config.toml
arch = "preact_resnet"
model = "audio embedding model"
train_examples = 52083
spec_augment = false
depths = [4, 7, 7]
init = "kaiming_normal"
learning_rate = 0.0011
ema_decay = 0.995
warmup_steps = 1710
Rows from block 8 of a small audio embedding model, named by matrix and row number. Rows with one number belong to one channel. Each number is 200 + 40 x the weight over its row's rms, rounded and kept within 0 to 999. All counts start at 0.
Before each channel's rows are labels from the 100 clips, of 14976, where the channel reaches its highest value: "top examples" is what is common among them. Only what is clearly more common there than usual is listed. The data: chords played on synthesised instruments. In brackets: how many of the 100, against the usual share in percent.
# convs0: first 3x3 conv (model.blocks.8.convs.0.weight, 128x128x3x3, each kernel summed), inputs 0-127
# convs1: second 3x3 conv (model.blocks.8.convs.1.weight, 128x128x3x3, transposed, each kernel summed), outputs 0-127

top examples: minor (44 vs 8.6)
convs0.40,229,254,139,154,160,193,118,174,178,154,187,200,272,181,168,269,191,214,202,170,148,216,170,120,175,161,246,202,184,169,224,239,147,160,197,202,164,135,124,258,146,130,190,209,193,221,218,201,201,168,205,183,217,267,297,181,147,234,207,232,213,195,152,190,208,192,202,194,182,173,154,205,152,260,197,198,224,197,212,167,175,137,262,230,248,210,205,162,211,190,123,261,178,149,215,223,207,138,184,206,132,203,239,233,145,174,198,184,211,158,187,204,185,166,63,127,213,207,210,194,155,255,181,172,91,164,184,169
convs1.40,191,263,222,186,212,229,195,269,197,124,188,85,190,216,205,189,220,211,211,169,199,99,205,202,234,249,179,212,140,261,212,182,224,199,205,204,216,215,167,180,192,174,167,134,205,198,141,167,248,123,130,236,188,169,192,166,195,185,153,200,241,126,181,217,198,144,266,187,220,193,221,150,187,185,155,194,110,136,273,214,132,246,241,278,247,246,261,219,193,215,212,233,226,142,166,174,160,183,201,222,149,216,145,172,238,213,219,157,111,119,223,218,187,205,208,182,185,168,166,239,210,145,110,180,212,152,214,155

top examples: inversion: root position (68 vs 39.5); add9 (57 vs 8.4)
convs0.16,309,154,189,187,185,96,203,231,148,146,233,165,188,169,169,246,163,168,154,202,176,195,207,144,192,124,175,232,176,192,200,219,190,91,161,202,154,189,262,237,243,230,150,169,194,161,176,155,145,205,191,208,262,170,237,233,194,215,247,200,160,125,208,212,264,231,136,239,141,165,116,233,208,209,251,143,257,195,162,110,164,188,252,243,204,238,224,206,171,237,161,217,209,220,203,184,149,207,218,199,175,214,169,225,196,144,270,247,155,206,189,190,140,170,214,187,216,163,203,180,225,160,194,271,170,146,249,135
convs1.16,167,175,240,176,166,159,129,135,188,183,208,183,204,235,209,144,160,219,116,156,235,255,271,164,170,157,124,184,192,196,172,155,163,168,210,188,128,205,152,127,262,130,169,215,190,289,209,210,137,194,148,224,263,222,156,180,213,183,247,142,169,242,176,201,124,99,234,194,221,238,211,233,204,182,180,214,181,287,236,155,138,259,132,178,142,175,195,162,173,110,222,185,218,231,200,189,172,217,237,182,209,195,204,136,198,223,189,217,206,178,163,179,206,204,238,141,159,203,121,217,171,175,279,206,187,205,230,200

top examples: minor (40 vs 8.6)
convs0.46,203,119,150,124,186,141,200,106,229,181,214,237,207,215,172,211,240,214,221,217,118,158,204,203,207,154,193,238,231,232,157,250,163,204,175,141,139,171,201,190,128,209,277,213,308,232,203,216,212,189,180,184,150,194,223,162,139,173,137,240,201,127,161,180,188,217,220,208,190,187,140,265,214,250,126,195,228,199,249,193,232,164,161,132,173,200,122,202,156,238,236,278,139,188,174,158,208,125,209,161,257,204,182,214,224,164,163,125,188,167,157,184,210,185,209,244,149,235,191,202,148,123,241,173,224,219,176,199
convs1.46,232,171,142,180,241,150,125,192,264,173,165,228,185,206,181,253,156,188,225,225,164,231,279,143,203,178,126,168,208,190,194,139,177,149,236,262,244,202,234,195,167,231,162,208,152,147,175,247,228,198,221,166,166,227,178,210,276,197,214,192,155,198,122,217,201,176,101,189,210,231,168,244,178,197,189,203,179,227,276,198,236,173,221,228,196,204,239,179,181,196,206,216,183,208,178,168,234,197,202,152,99,263,132,263,298,210,250,235,203,125,130,337,195,247,183,220,199,181,189,173,185,166,173,184,196,172,218,134

top examples: text has "dominant" (37 vs 17.3)
convs0.12,183,242,157,217,166,160,185,159,165,195,177,222,213,162,206,166,212,218,179,170,215,153,227,178,177,220,139,219,174,211,168,180,187,223,170,203,101,186,167,158,221,124,159,128,215,203,194,255,260,196,205,192,187,217,164,183,172,93,204,136,177,180,159,201,153,152,194,123,212,208,190,165,232,124,193,243,173,167,151,245,132,216,160,163,220,199,167,128,178,103,170,132,137,180,285,188,168,249,210,162,217,137,204,171,244,225,150,167,238,208,160,110,269,181,172,221,156,159,204,193,240,183,174,183,171,176,90,218
convs1.12,173,229,179,212,235,197,189,229,193,169,245,187,216,163,127,170,228,210,217,237,256,222,118,209,170,194,175,231,208,206,243,109,237,212,200,273,234,240,220,218,210,158,181,260,216,174,243,190,208,133,217,155,91,257,229,221,222,206,200,201,136,168,235,243,213,216,159,197,176,131,212,182,229,186,178,241,178,116,178,163,213,191,268,230,161,236,174,149,237,176,137,297,173,179,237,197,198,182,171,153,159,207,277,177,133,126,239,263,231,187,158,179,200,164,169,236,189,228,173,192,184,124,112,111,264,167,197,194

top examples: diminished (44 vs 8.2); vibraphone-like (28 vs 8.2)
convs0.25,206,169,229,176,196,178,220,128,202,191,190,170,179,114,203,146,214,279,181,208,190,226,158,203,191,169,233,110,211,135,100,246,204,119,186,218,169,116,213,259,137,210,233,158,162,132,212,217,240,203,251,220,197,261,223,192,170,226,161,210,260,168,203,227,224,167,179,191,120,221,188,182,213,218,219,162,249,173,200,208,171,215,213,268,158,227,182,174,231,242,266,253,207,153,187,113,161,211,152,162,160,154,168,188,196,206,221,267,217,222,198,169,160,231,150,187,181,100,279,141,145,205,251,249,178,157,158,189
convs1.25,222,207,290,171,222,242,248,217,181,202,191,186,250,257,241,258,216,236,273,187,242,227,136,238,204,252,292,202,183,292,257,266,202,239,241,222,204,224,191,202,104,243,178,221,202,163,230,220,214,173,178,254,200,188,248,198,197,220,210,258,248,203,229,192,146,228,225,147,298,214,254,269,231,229,229,191,189,287,168,242,176,162,205,157,207,201,113,136,281,173,206,164,282,233,281,265,170,218,147,228,208,216,128,219,217,208,177,196,179,185,258,203,239,228,204,189,239,195,170,230,220,203,181,180,207,202,177,195

top examples: minor (56 vs 8.6); half-diminished (27 vs 8)
convs0.23,239,253,132,117,200,242,228,116,157,145,167,193,111,189,148,175,171,235,232,221,164,214,143,181,228,184,191,117,197,146,161,126,204,163,106,148,207,258,127,138,236,204,214,163,207,189,205,214,230,171,157,185,158,174,178,183,189,247,184,243,247,179,185,178,256,199,181,212,205,167,188,166,217,216,175,217,171,167,181,192,195,175,224,200,161,189,176,124,209,221,270,231,198,128,174,154,191,180,168,180,220,160,154,244,150,243,131,161,224,218,151,199,116,167,185,240,165,141,184,227,88,149,232,192,151,167,223,226
convs1.23,240,222,209,161,243,179,263,182,214,188,148,253,173,208,177,217,174,224,255,195,255,148,231,259,220,171,266,217,192,203,324,166,211,184,252,192,198,169,180,180,67,195,242,194,169,148,253,133,196,247,143,157,199,181,250,167,196,143,153,142,211,252,167,230,203,224,165,194,203,221,192,242,245,236,195,249,252,149,259,236,202,98,164,250,181,207,242,205,188,146,168,214,153,177,231,208,169,238,168,213,189,199,223,165,190,155,144,162,151,204,214,202,245,219,125,191,216,244,142,159,184,268,184,131,226,213,258,171

top examples: arpeggio (81 vs 49.9); vibraphone-like (26 vs 8.2)
convs0.52,236,191,202,111,177,209,186,125,231,152,223,224,201,147,186,216,196,166,195,200,199,212,216,173,104,204,251,206,220,213,124,182,188,190,239,211,174,181,193,268,125,152,226,191,185,256,217,165,176,139,206,178,135,276,289,211,193,241,172,111,188,191,149,221,223,186,182,224,151,105,172,221,155,249,168,198,214,144,157,231,176,142,186,214,210,226,249,149,222,160,163,264,154,98,254,173,257,122,158,204,125,166,195,168,196,189,235,171,236,195,171,148,197,195,129,147,166,185,200,191,193,151,171,173,230,240,199,162
convs1.52,251,177,269,155,181,202,245,260,148,182,157,186,256,226,201,232,163,157,210,237,220,241,223,216,185,179,168,219,111,258,220,234,202,215,251,258,204,219,185,190,233,167,151,179,114,237,139,137,222,180,173,223,209,207,144,175,234,193,220,196,184,201,245,144,120,169,215,230,236,120,242,214,171,149,238,194,143,221,172,204,155,154,257,245,221,268,185,194,225,203,189,175,170,250,240,301,163,72,216,170,196,181,145,235,152,225,194,247,201,219,230,124,207,116,196,174,194,229,198,227,205,160,192,156,192,161,237,131

top examples: inversion: root position (67 vs 39.5); minor (31 vs 8.6)
convs0.42,161,183,180,222,189,79,200,211,175,138,264,214,165,139,222,115,144,217,140,174,212,207,220,230,157,228,202,213,159,236,172,219,259,140,185,167,142,189,208,263,173,215,168,206,181,142,222,214,228,167,221,217,125,211,143,187,215,122,145,185,181,168,239,168,211,165,265,221,100,97,199,213,196,258,164,154,214,191,243,115,210,146,176,207,217,214,279,168,207,158,220,216,255,170,226,208,218,135,191,206,212,144,167,225,154,271,205,259,208,170,183,154,153,191,173,187,213,159,201,222,143,163,229,188,171,141,230,174
convs1.42,208,190,242,174,216,211,231,244,187,143,170,210,228,256,175,255,88,302,181,190,247,201,167,243,236,241,195,155,272,216,237,187,147,160,190,225,221,263,180,180,165,197,164,209,140,154,277,178,214,307,176,232,258,196,198,214,148,219,221,262,288,180,223,228,171,182,202,189,219,282,205,189,195,199,185,256,210,216,251,273,202,92,256,206,186,198,154,203,215,255,183,195,253,203,258,228,208,261,244,228,178,217,194,282,178,176,166,212,161,192,201,217,240,276,215,155,170,232,248,194,187,167,175,212,134,227,179,197

top examples: minor-major 7th (34 vs 8.5); major 7th (33 vs 8.1); organ-like (30 vs 8.4)
convs0.122,199,190,240,164,213,252,238,175,173,252,202,229,192,204,178,132,204,168,153,227,180,195,150,177,156,169,208,167,241,51,228,256,187,231,226,212,209,182,129,195,206,225,203,153,197,130,202,157,174,123,160,219,119,195,179,154,145,228,204,141,155,258,194,176,242,186,226,136,177,177,219,182,165,222,226,212,156,117,184,246,189,174,183,197,230,152,164,245,198,225,233,233,145,190,199,209,171,199,221,136,182,198,174,83,137,195,202,222,165,242,242,152,190,206,222,154,245,115,216,137,137,279,255,233,208,248,198,184
convs1.122,197,213,218,153,248,216,184,169,234,144,149,226,232,219,198,215,230,204,144,171,128,261,171,167,206,196,153,131,189,227,169,162,171,214,191,217,212,241,211,176,203,239,233,183,170,268,163,266,259,209,252,165,150,125,201,255,223,183,205,206,159,189,171,215,191,135,223,196,155,182,286,187,230,185,164,181,195,189,255,207,236,221,157,234,204,174,186,204,162,215,273,177,122,150,276,161,186,191,166,256,227,196,231,331,296,173,278,208,219,231,147,184,282,124,158,197,211,236,180,262,184,228,195,163,151,222,181,144

top examples: square lead (29 vs 8.4)
convs0.126,205,210,169,202,171,191,265,196,218,228,239,252,162,127,205,190,186,160,136,183,198,217,180,131,141,208,266,224,237,166,143,181,192,179,202,225,213,126,165,240,124,212,237,193,258,197,186,225,185,208,258,228,156,218,275,216,173,216,173,121,187,99,160,244,232,196,144,212,198,114,137,227,190,223,237,220,203,158,196,188,224,137,193,196,176,186,135,123,268,187,152,222,143,119,183,180,195,135,130,233,209,129,205,205,143,216,187,138,227,122,179,129,160,212,193,165,160,173,183,206,174,131,160,159,219,178,206,202
convs1.126,225,159,251,198,171,195,246,269,212,210,116,205,264,232,215,233,206,208,209,261,227,118,215,244,230,273,186,255,140,223,225,226,137,197,229,154,271,209,223,164,203,204,226,149,111,231,154,165,201,185,189,222,187,151,194,191,251,182,197,228,244,158,193,142,171,194,172,236,132,143,228,236,217,176,242,161,163,196,180,236,212,164,269,224,224,219,181,188,187,255,144,144,236,266,233,243,213,126,188,198,151,194,158,269,156,189,187,194,107,200,283,175,235,193,162,242,185,241,185,239,164,201,175,246,186,154,213,92

top examples: inversion: second inversion (62 vs 30.6)
convs0.102,225,144,185,179,141,176,122,154,201,151,217,169,189,209,232,118,211,220,214,222,195,200,182,146,115,155,240,205,202,217,161,179,174,215,226,219,194,182,182,256,122,231,158,221,248,195,235,139,182,216,191,191,162,271,254,229,106,263,149,192,192,213,159,244,240,158,217,152,153,199,200,198,158,237,216,259,236,172,158,218,149,227,195,228,131,238,221,162,166,202,261,244,139,134,185,153,279,170,193,168,216,239,200,222,220,275,230,193,204,191,154,188,176,179,195,229,124,125,249,224,177,223,199,210,224,128,78,201
convs1.102,166,189,262,177,276,251,229,221,204,188,189,203,273,241,232,260,225,157,249,254,300,181,162,236,271,220,180,187,189,237,217,262,137,230,119,248,244,145,160,239,139,209,186,172,173,154,218,169,157,241,178,224,154,222,239,171,186,241,211,239,205,236,159,137,156,236,177,167,163,201,191,176,170,227,173,222,232,233,158,210,160,169,193,219,289,267,137,223,214,197,271,243,207,212,247,197,215,188,247,265,150,229,120,216,228,176,178,166,108,231,279,187,222,183,161,148,177,206,233,206,227,257,200,215,166,237,188,158

top examples: square lead (29 vs 8.4); add9 (28 vs 8.4)
convs0.84,176,211,195,280,238,216,189,218,226,208,237,148,208,238,263,246,212,215,221,168,289,194,218,206,188,258,208,221,219,197,202,266,244,246,192,197,260,301,218,228,205,237,201,201,176,226,208,133,168,242,226,183,242,267,237,222,212,199,113,215,197,263,195,260,140,214,201,104,201,224,195,185,180,187,209,243,183,239,197,229,105,219,263,231,252,144,177,224,188,235,168,254,163,215,171,241,171,199,165,231,226,197,193,250,200,209,242,149,190,239,164,248,240,247,140,223,167,271,249,179,148,274,232,197,221,243,115,299
convs1.84,234,186,171,253,205,150,127,134,217,125,171,170,266,296,257,181,189,191,151,180,246,179,174,127,155,136,200,266,157,229,167,138,249,140,183,226,196,192,172,154,159,160,120,172,189,176,211,196,205,182,189,211,134,211,165,220,171,176,190,193,172,229,184,249,263,207,163,236,289,253,123,189,167,175,162,231,157,201,171,155,227,289,176,192,139,140,150,207,186,168,238,201,156,198,162,264,213,222,191,182,192,186,214,164,178,224,194,210,186,216,143,119,140,200,173,170,155,188,180,118,193,214,211,207,212,190,126,249

top examples: square lead (35 vs 8.4)
convs0.63,206,241,195,251,180,174,196,160,176,189,166,164,158,223,286,130,150,212,90,175,163,201,149,140,199,125,217,230,260,182,160,178,181,184,175,259,126,172,168,178,202,201,196,164,227,220,159,199,232,176,253,226,204,238,144,203,224,162,220,164,141,212,234,163,156,206,180,168,167,197,209,230,158,251,223,166,204,165,211,151,267,241,218,191,202,134,161,155,279,185,154,234,169,120,248,189,160,246,196,187,234,233,245,173,265,200,263,139,219,81,163,159,148,246,179,159,169,258,177,188,201,148,223,216,173,208,208,267
convs1.63,184,278,166,271,253,220,172,246,214,148,187,216,286,189,196,168,154,241,205,281,155,122,245,168,237,238,241,285,224,213,198,205,183,245,158,141,184,219,130,230,228,239,216,242,187,157,279,202,185,286,249,165,264,174,228,191,219,196,218,168,196,176,164,195,194,298,126,271,271,227,185,169,210,218,257,200,193,220,283,212,186,182,197,206,181,168,208,207,135,248,145,184,235,193,146,175,227,183,197,201,123,229,218,212,175,179,230,109,115,170,190,183,196,203,231,175,238,218,240,228,208,193,181,228,138,209,196,193

top examples: minor (48 vs 8.6); square lead (29 vs 8.4)
convs0.77,197,124,230,168,230,146,208,207,237,130,216,203,181,152,156,149,187,195,140,180,216,152,144,241,146,168,220,179,238,189,157,203,222,189,124,163,34,209,142,252,280,198,219,208,190,218,217,219,202,216,203,147,165,265,185,203,118,191,171,188,153,253,218,228,165,211,205,154,161,162,181,226,224,262,246,185,149,220,297,141,202,144,211,245,193,213,227,97,229,203,188,248,159,175,236,152,193,184,181,177,209,188,264,159,224,188,190,165,241,226,186,166,241,170,162,234,170,203,198,170,131,201,252,218,223,174,241,172
convs1.77,245,208,239,285,271,202,165,123,244,193,185,242,233,279,239,243,85,190,167,191,216,211,260,173,142,173,172,207,169,299,231,143,142,181,209,256,165,168,220,202,204,229,194,195,210,169,191,183,178,234,205,177,211,242,237,206,184,223,257,220,168,128,217,190,209,204,217,245,185,146,190,222,229,232,217,203,182,217,186,264,181,135,180,237,241,187,85,242,205,191,192,218,220,167,193,295,232,185,231,220,186,229,155,270,183,194,200,146,190,164,108,160,189,186,179,188,257,231,284,243,161,187,134,155,222,141,196,171

top examples: organ-like (26 vs 8.4)
convs0.110,185,187,236,130,196,142,183,212,189,157,191,147,156,213,225,163,191,202,193,166,154,181,200,142,160,183,198,228,188,219,191,134,162,248,219,212,156,175,176,230,134,181,155,181,237,162,258,180,212,177,99,140,133,189,272,233,113,243,178,168,194,127,200,229,246,128,182,210,135,179,90,145,147,281,195,228,186,189,280,179,121,171,247,250,168,228,185,177,196,221,247,219,117,190,203,144,199,165,223,218,195,184,262,190,222,221,184,165,237,114,133,184,206,206,184,207,173,193,226,238,153,227,196,204,167,182,203,136
convs1.110,173,240,232,182,240,181,138,210,208,137,130,153,172,258,220,269,262,177,245,206,243,133,215,138,226,199,167,176,155,221,215,207,229,199,215,209,231,233,175,143,259,204,148,143,204,268,180,220,262,133,127,248,172,167,183,186,241,231,297,249,197,222,245,190,122,163,181,191,195,215,204,209,197,145,115,204,184,149,198,152,194,216,190,186,221,250,263,197,180,244,180,190,211,209,176,240,144,167,200,205,206,194,172,259,226,208,102,177,167,116,225,208,223,189,133,200,195,278,109,251,198,160,194,240,133,218,172,203

top examples: add9 (64 vs 8.4); root: C# (31 vs 8.4)
convs0.29,257,194,153,169,198,224,214,113,240,234,183,142,174,194,186,150,161,238,185,211,152,204,141,170,194,156,201,179,249,219,102,169,187,248,115,243,199,119,183,234,158,212,209,225,208,166,205,117,150,244,206,230,190,226,237,170,101,206,196,166,171,224,124,215,207,200,121,163,233,229,191,120,149,232,230,189,222,137,172,173,148,125,182,214,214,166,242,214,207,211,161,234,246,156,192,141,210,175,143,202,137,231,231,209,177,189,208,191,110,173,209,242,182,229,186,155,190,172,285,230,187,281,172,231,144,199,164,165
convs1.29,154,133,208,152,169,239,240,269,136,204,193,217,233,253,215,154,218,199,160,206,211,128,117,196,248,252,179,211,189,163,187,205,159,155,207,155,180,188,109,211,134,159,156,131,214,206,249,182,173,263,207,248,241,155,222,188,210,238,216,176,208,154,217,181,148,228,165,224,195,236,217,137,152,149,184,201,289,222,210,183,98,151,150,185,172,236,194,245,218,192,186,181,246,178,192,201,155,156,257,274,222,220,196,196,172,146,115,134,186,205,211,132,174,201,198,143,252,171,193,213,186,225,184,264,102,251,199,169

top examples: diminished (44 vs 8.2); root: G (28 vs 8.4)
convs0.90,220,187,178,206,181,179,138,151,185,182,188,214,156,136,214,170,262,229,203,224,175,159,216,161,195,210,169,146,203,216,171,192,174,198,133,220,184,173,179,218,154,153,192,189,198,163,173,122,199,224,255,166,206,177,142,249,141,278,207,232,206,139,154,192,146,244,159,158,170,150,162,155,243,213,240,121,273,203,157,168,198,112,256,281,174,230,146,147,242,244,161,197,184,178,208,183,161,152,218,172,144,119,212,285,174,207,165,188,235,189,175,134,153,134,168,123,234,222,139,208,185,230,179,228,163,123,153,166
convs1.90,94,194,211,201,216,263,242,197,174,217,138,130,233,222,229,245,163,211,183,159,227,175,174,116,235,184,155,187,159,226,164,250,148,211,222,148,161,209,195,174,157,215,202,150,180,187,196,139,217,214,156,266,254,236,204,164,184,154,173,200,216,210,146,173,111,240,168,265,239,252,184,223,173,106,203,162,147,260,220,203,185,238,173,165,194,179,177,210,201,181,246,208,254,242,143,236,118,205,218,191,182,205,137,157,233,176,189,163,136,198,226,222,172,193,208,229,212,142,165,136,152,244,276,265,182,303,251,207

top examples: square lead (40 vs 8.4); sus4 (31 vs 7.8)
convs0.30,239,182,143,212,189,190,154,202,188,214,230,110,189,219,223,231,210,199,240,178,240,228,171,180,116,170,197,161,183,282,172,213,213,268,212,204,183,136,191,142,184,211,187,218,174,229,216,159,142,197,188,250,169,220,235,185,136,192,222,272,215,181,148,200,193,216,95,173,161,245,162,229,189,196,221,122,255,247,227,210,154,223,171,211,210,193,166,186,175,189,257,194,190,208,146,214,200,137,218,147,92,159,159,310,199,247,222,178,201,226,193,210,166,186,159,134,215,263,170,188,212,251,183,208,185,135,133,66
convs1.30,107,183,199,162,209,252,225,128,119,192,135,183,203,183,202,245,198,243,212,186,185,174,200,191,147,165,148,167,199,132,186,227,127,182,247,198,191,179,144,155,220,230,233,235,190,186,217,150,154,209,222,187,187,149,244,191,125,218,170,184,219,261,196,194,170,252,223,230,137,266,259,223,231,191,214,216,172,260,183,236,207,239,156,121,173,124,181,149,217,220,254,175,238,207,161,249,148,203,176,280,190,228,152,118,223,161,191,177,169,285,222,210,191,197,204,244,248,166,180,189,111,259,296,232,256,229,190,213

top examples: diminished (39 vs 8.2); add9 (32 vs 8.4)
convs0.100,255,210,165,184,180,241,188,211,215,210,166,167,128,194,204,161,210,250,210,177,183,222,152,157,172,210,170,208,225,177,170,184,170,152,217,202,144,221,222,246,128,225,181,168,248,177,239,161,112,196,138,172,290,291,269,168,166,221,181,251,194,211,150,235,180,142,196,177,165,247,146,183,253,227,235,209,238,161,210,196,139,164,172,233,218,213,178,215,239,202,203,291,206,70,134,130,264,229,219,165,194,172,215,165,202,210,191,176,91,177,187,188,198,169,220,139,135,150,191,151,216,243,224,259,192,192,147,246
convs1.100,137,153,248,155,174,236,201,239,166,235,207,242,260,194,127,230,181,140,200,204,225,206,106,190,206,300,203,293,196,181,204,267,169,211,233,230,191,136,208,178,229,195,191,127,123,167,190,174,195,215,148,212,235,213,183,213,193,237,203,188,194,195,221,186,198,249,150,258,195,175,204,197,160,161,139,142,228,244,152,196,201,155,242,207,198,270,185,234,228,202,156,196,294,250,259,228,150,201,241,215,176,231,216,199,196,158,178,193,192,146,164,235,226,197,206,118,267,135,132,189,224,171,242,204,170,287,258,109

top examples: inversion: second inversion (72 vs 30.6)
convs0.80,247,187,176,224,243,232,177,170,161,204,225,163,252,166,246,135,198,240,217,176,185,209,240,205,176,129,203,140,229,138,197,156,202,137,167,218,172,223,222,211,173,220,160,186,200,177,144,182,204,233,248,204,150,218,237,241,201,208,165,134,228,167,155,260,259,97,213,189,164,212,187,248,245,230,275,239,130,179,180,176,198,181,283,284,162,238,169,154,222,274,233,217,169,167,137,176,269,228,193,201,161,153,222,249,208,257,225,205,242,173,222,127,195,210,226,203,142,175,263,234,92,174,233,191,246,155,129,187
convs1.80,208,200,207,213,153,219,204,214,203,199,195,193,159,280,240,195,183,216,227,206,254,208,192,153,217,233,214,290,131,199,210,219,185,229,211,241,177,160,136,223,153,202,223,170,244,186,248,169,167,115,159,239,218,308,301,159,166,226,215,274,170,214,211,160,193,185,218,145,247,168,127,276,163,216,160,247,144,188,122,242,237,235,114,192,204,176,140,160,229,203,277,241,229,184,192,184,193,206,242,267,193,242,164,170,161,217,130,155,141,153,235,192,190,146,255,169,191,269,183,227,245,195,206,201,220,134,201,217

top examples: diminished (27 vs 8.2); half-diminished (25 vs 8)
convs0.113,209,93,174,130,170,172,192,183,180,226,200,228,175,111,210,144,206,197,150,128,166,217,239,218,176,227,217,146,228,114,163,186,109,183,178,174,186,132,171,175,158,145,164,210,183,224,160,200,181,153,208,163,128,124,220,236,227,231,193,182,168,152,209,200,191,145,203,152,154,201,236,156,198,206,221,188,200,144,164,143,183,146,241,197,144,211,163,190,131,177,202,192,142,232,191,95,182,209,216,249,202,172,213,144,194,163,160,250,229,116,209,177,209,251,194,189,118,129,220,138,146,215,131,225,203,217,165,182
convs1.113,182,145,215,209,229,247,172,251,213,165,245,201,200,204,183,246,210,255,192,194,109,189,103,193,126,157,153,220,125,136,217,165,250,211,203,230,241,215,113,219,180,242,151,244,203,188,201,220,241,214,202,198,145,194,198,140,173,151,213,208,215,154,214,133,165,150,158,222,241,165,225,105,204,167,199,250,225,144,221,269,188,192,156,225,250,170,170,143,237,138,278,217,130,211,207,227,147,156,166,190,216,235,206,219,186,223,134,185,221,162,251,203,144,97,177,184,175,206,198,221,215,179,124,193,182,134,157,244

top examples: text has "dominant" (40 vs 17.3)
convs0.111,232,251,172,179,178,164,265,139,152,197,167,254,159,222,213,178,193,233,158,205,186,197,153,124,148,237,183,181,177,147,168,146,200,251,225,254,222,170,151,206,246,226,158,220,170,168,128,160,208,198,161,171,164,219,110,320,176,213,157,178,218,215,232,193,135,147,202,186,169,190,183,154,140,168,197,210,249,131,208,194,247,145,153,258,191,184,175,221,247,249,239,253,171,192,195,201,148,236,214,225,224,201,251,142,102,204,120,196,214,132,174,173,131,227,201,128,115,225,238,157,174,214,169,216,207,199,205,224
convs1.111,165,211,225,186,125,214,169,283,250,149,182,186,230,246,163,197,237,180,150,248,192,84,191,242,279,232,183,189,241,182,241,261,153,208,155,237,177,226,140,214,180,212,235,205,246,192,207,148,199,269,182,175,197,180,233,173,239,225,206,225,160,203,105,167,224,282,203,220,166,180,268,226,265,229,217,185,229,254,164,243,215,199,203,175,216,231,159,150,142,240,190,159,255,158,209,187,272,216,206,215,225,162,166,276,248,167,161,131,156,223,273,200,234,212,185,211,199,250,200,152,245,263,169,152,161,210,118,230

top examples: minor-major 7th (32 vs 8.5); organ-like (26 vs 8.4)
convs0.67,157,223,172,230,189,123,238,213,235,214,224,165,153,161,227,148,160,130,164,239,214,235,186,186,85,164,195,196,181,185,216,237,229,146,239,210,168,255,168,147,166,218,189,192,188,206,187,203,228,189,218,205,186,204,196,163,194,143,188,155,154,206,277,173,201,255,247,239,122,201,202,193,163,257,219,169,181,191,250,117,167,172,196,235,170,194,220,152,251,206,164,261,202,207,257,163,198,151,200,164,232,121,203,139,212,173,271,229,207,177,183,198,170,125,134,73,196,196,193,203,143,167,253,165,115,149,275,166
convs1.67,175,252,206,219,195,170,143,154,217,191,131,243,233,244,229,147,145,288,185,165,207,174,232,204,165,229,199,247,225,265,192,96,222,184,246,254,180,267,219,197,277,184,187,159,185,249,182,212,185,288,171,234,209,198,155,140,180,193,212,221,198,164,234,251,168,178,181,180,263,242,237,163,206,169,259,244,216,252,191,253,230,236,283,132,241,204,139,271,195,213,231,208,179,178,239,202,247,252,265,234,183,174,182,256,167,197,150,152,188,182,240,126,216,230,190,168,198,211,204,251,266,185,185,235,161,268,284,201

top examples: square lead (26 vs 8.4); minor (26 vs 8.6)
convs0.76,234,198,192,212,171,194,184,153,223,169,202,213,247,189,224,203,264,195,218,183,223,207,240,214,205,193,171,159,89,141,213,252,206,220,211,207,156,156,121,186,181,162,170,182,221,235,125,216,168,142,236,194,177,153,184,148,119,188,164,177,181,167,194,135,203,105,246,202,207,149,212,167,197,219,183,133,172,118,200,148,151,221,265,120,156,127,199,157,156,125,216,197,152,136,238,241,265,206,161,268,191,170,147,197,251,174,213,198,230,181,231,221,195,119,200,172,203,182,166,192,240,223,225,121,173,155,115,233
convs1.76,171,157,155,233,198,175,153,222,178,147,255,118,180,209,219,210,211,184,172,183,184,142,153,225,233,256,148,148,220,230,207,94,186,185,194,122,174,171,233,158,190,173,207,208,193,168,213,195,185,189,199,201,171,106,190,214,256,190,102,169,176,125,111,300,195,230,217,268,200,227,171,154,268,140,170,225,168,189,191,230,181,220,178,239,205,163,156,199,191,227,210,209,151,199,163,154,193,207,254,225,173,200,248,231,163,224,187,206,204,117,161,199,223,281,171,175,213,186,143,200,119,88,135,179,194,184,176,169

top examples: organ-like (50 vs 8.4); minor (32 vs 8.6); quality: half-diminished (28 vs 8)
convs0.43,241,222,137,218,205,176,198,184,109,204,150,179,194,185,182,161,144,191,156,215,173,186,196,235,168,170,211,241,162,199,196,163,251,206,228,211,187,182,159,206,166,196,142,142,156,196,180,212,240,201,187,130,187,163,152,166,210,192,235,80,199,134,235,162,185,177,207,189,127,190,129,164,235,201,158,212,213,199,141,189,238,237,185,180,172,127,133,235,95,196,119,148,203,215,161,262,211,244,219,207,191,63,107,219,164,242,193,232,229,143,167,149,193,158,218,226,167,192,249,163,153,149,187,156,198,161,215,200
convs1.43,146,205,153,245,278,123,188,129,199,157,247,159,212,175,175,171,181,222,198,216,213,182,290,235,206,151,172,210,240,211,205,167,221,164,232,216,223,196,287,144,212,251,197,200,237,176,183,168,163,159,199,162,191,163,175,180,276,176,189,150,137,199,207,188,166,155,170,225,292,175,120,178,232,181,228,220,139,168,236,203,223,168,225,191,192,171,212,187,101,225,183,162,137,105,142,142,222,249,148,152,225,204,138,131,149,194,175,193,145,172,235,190,197,208,274,211,211,308,203,236,250,218,201,180,204,173,228,230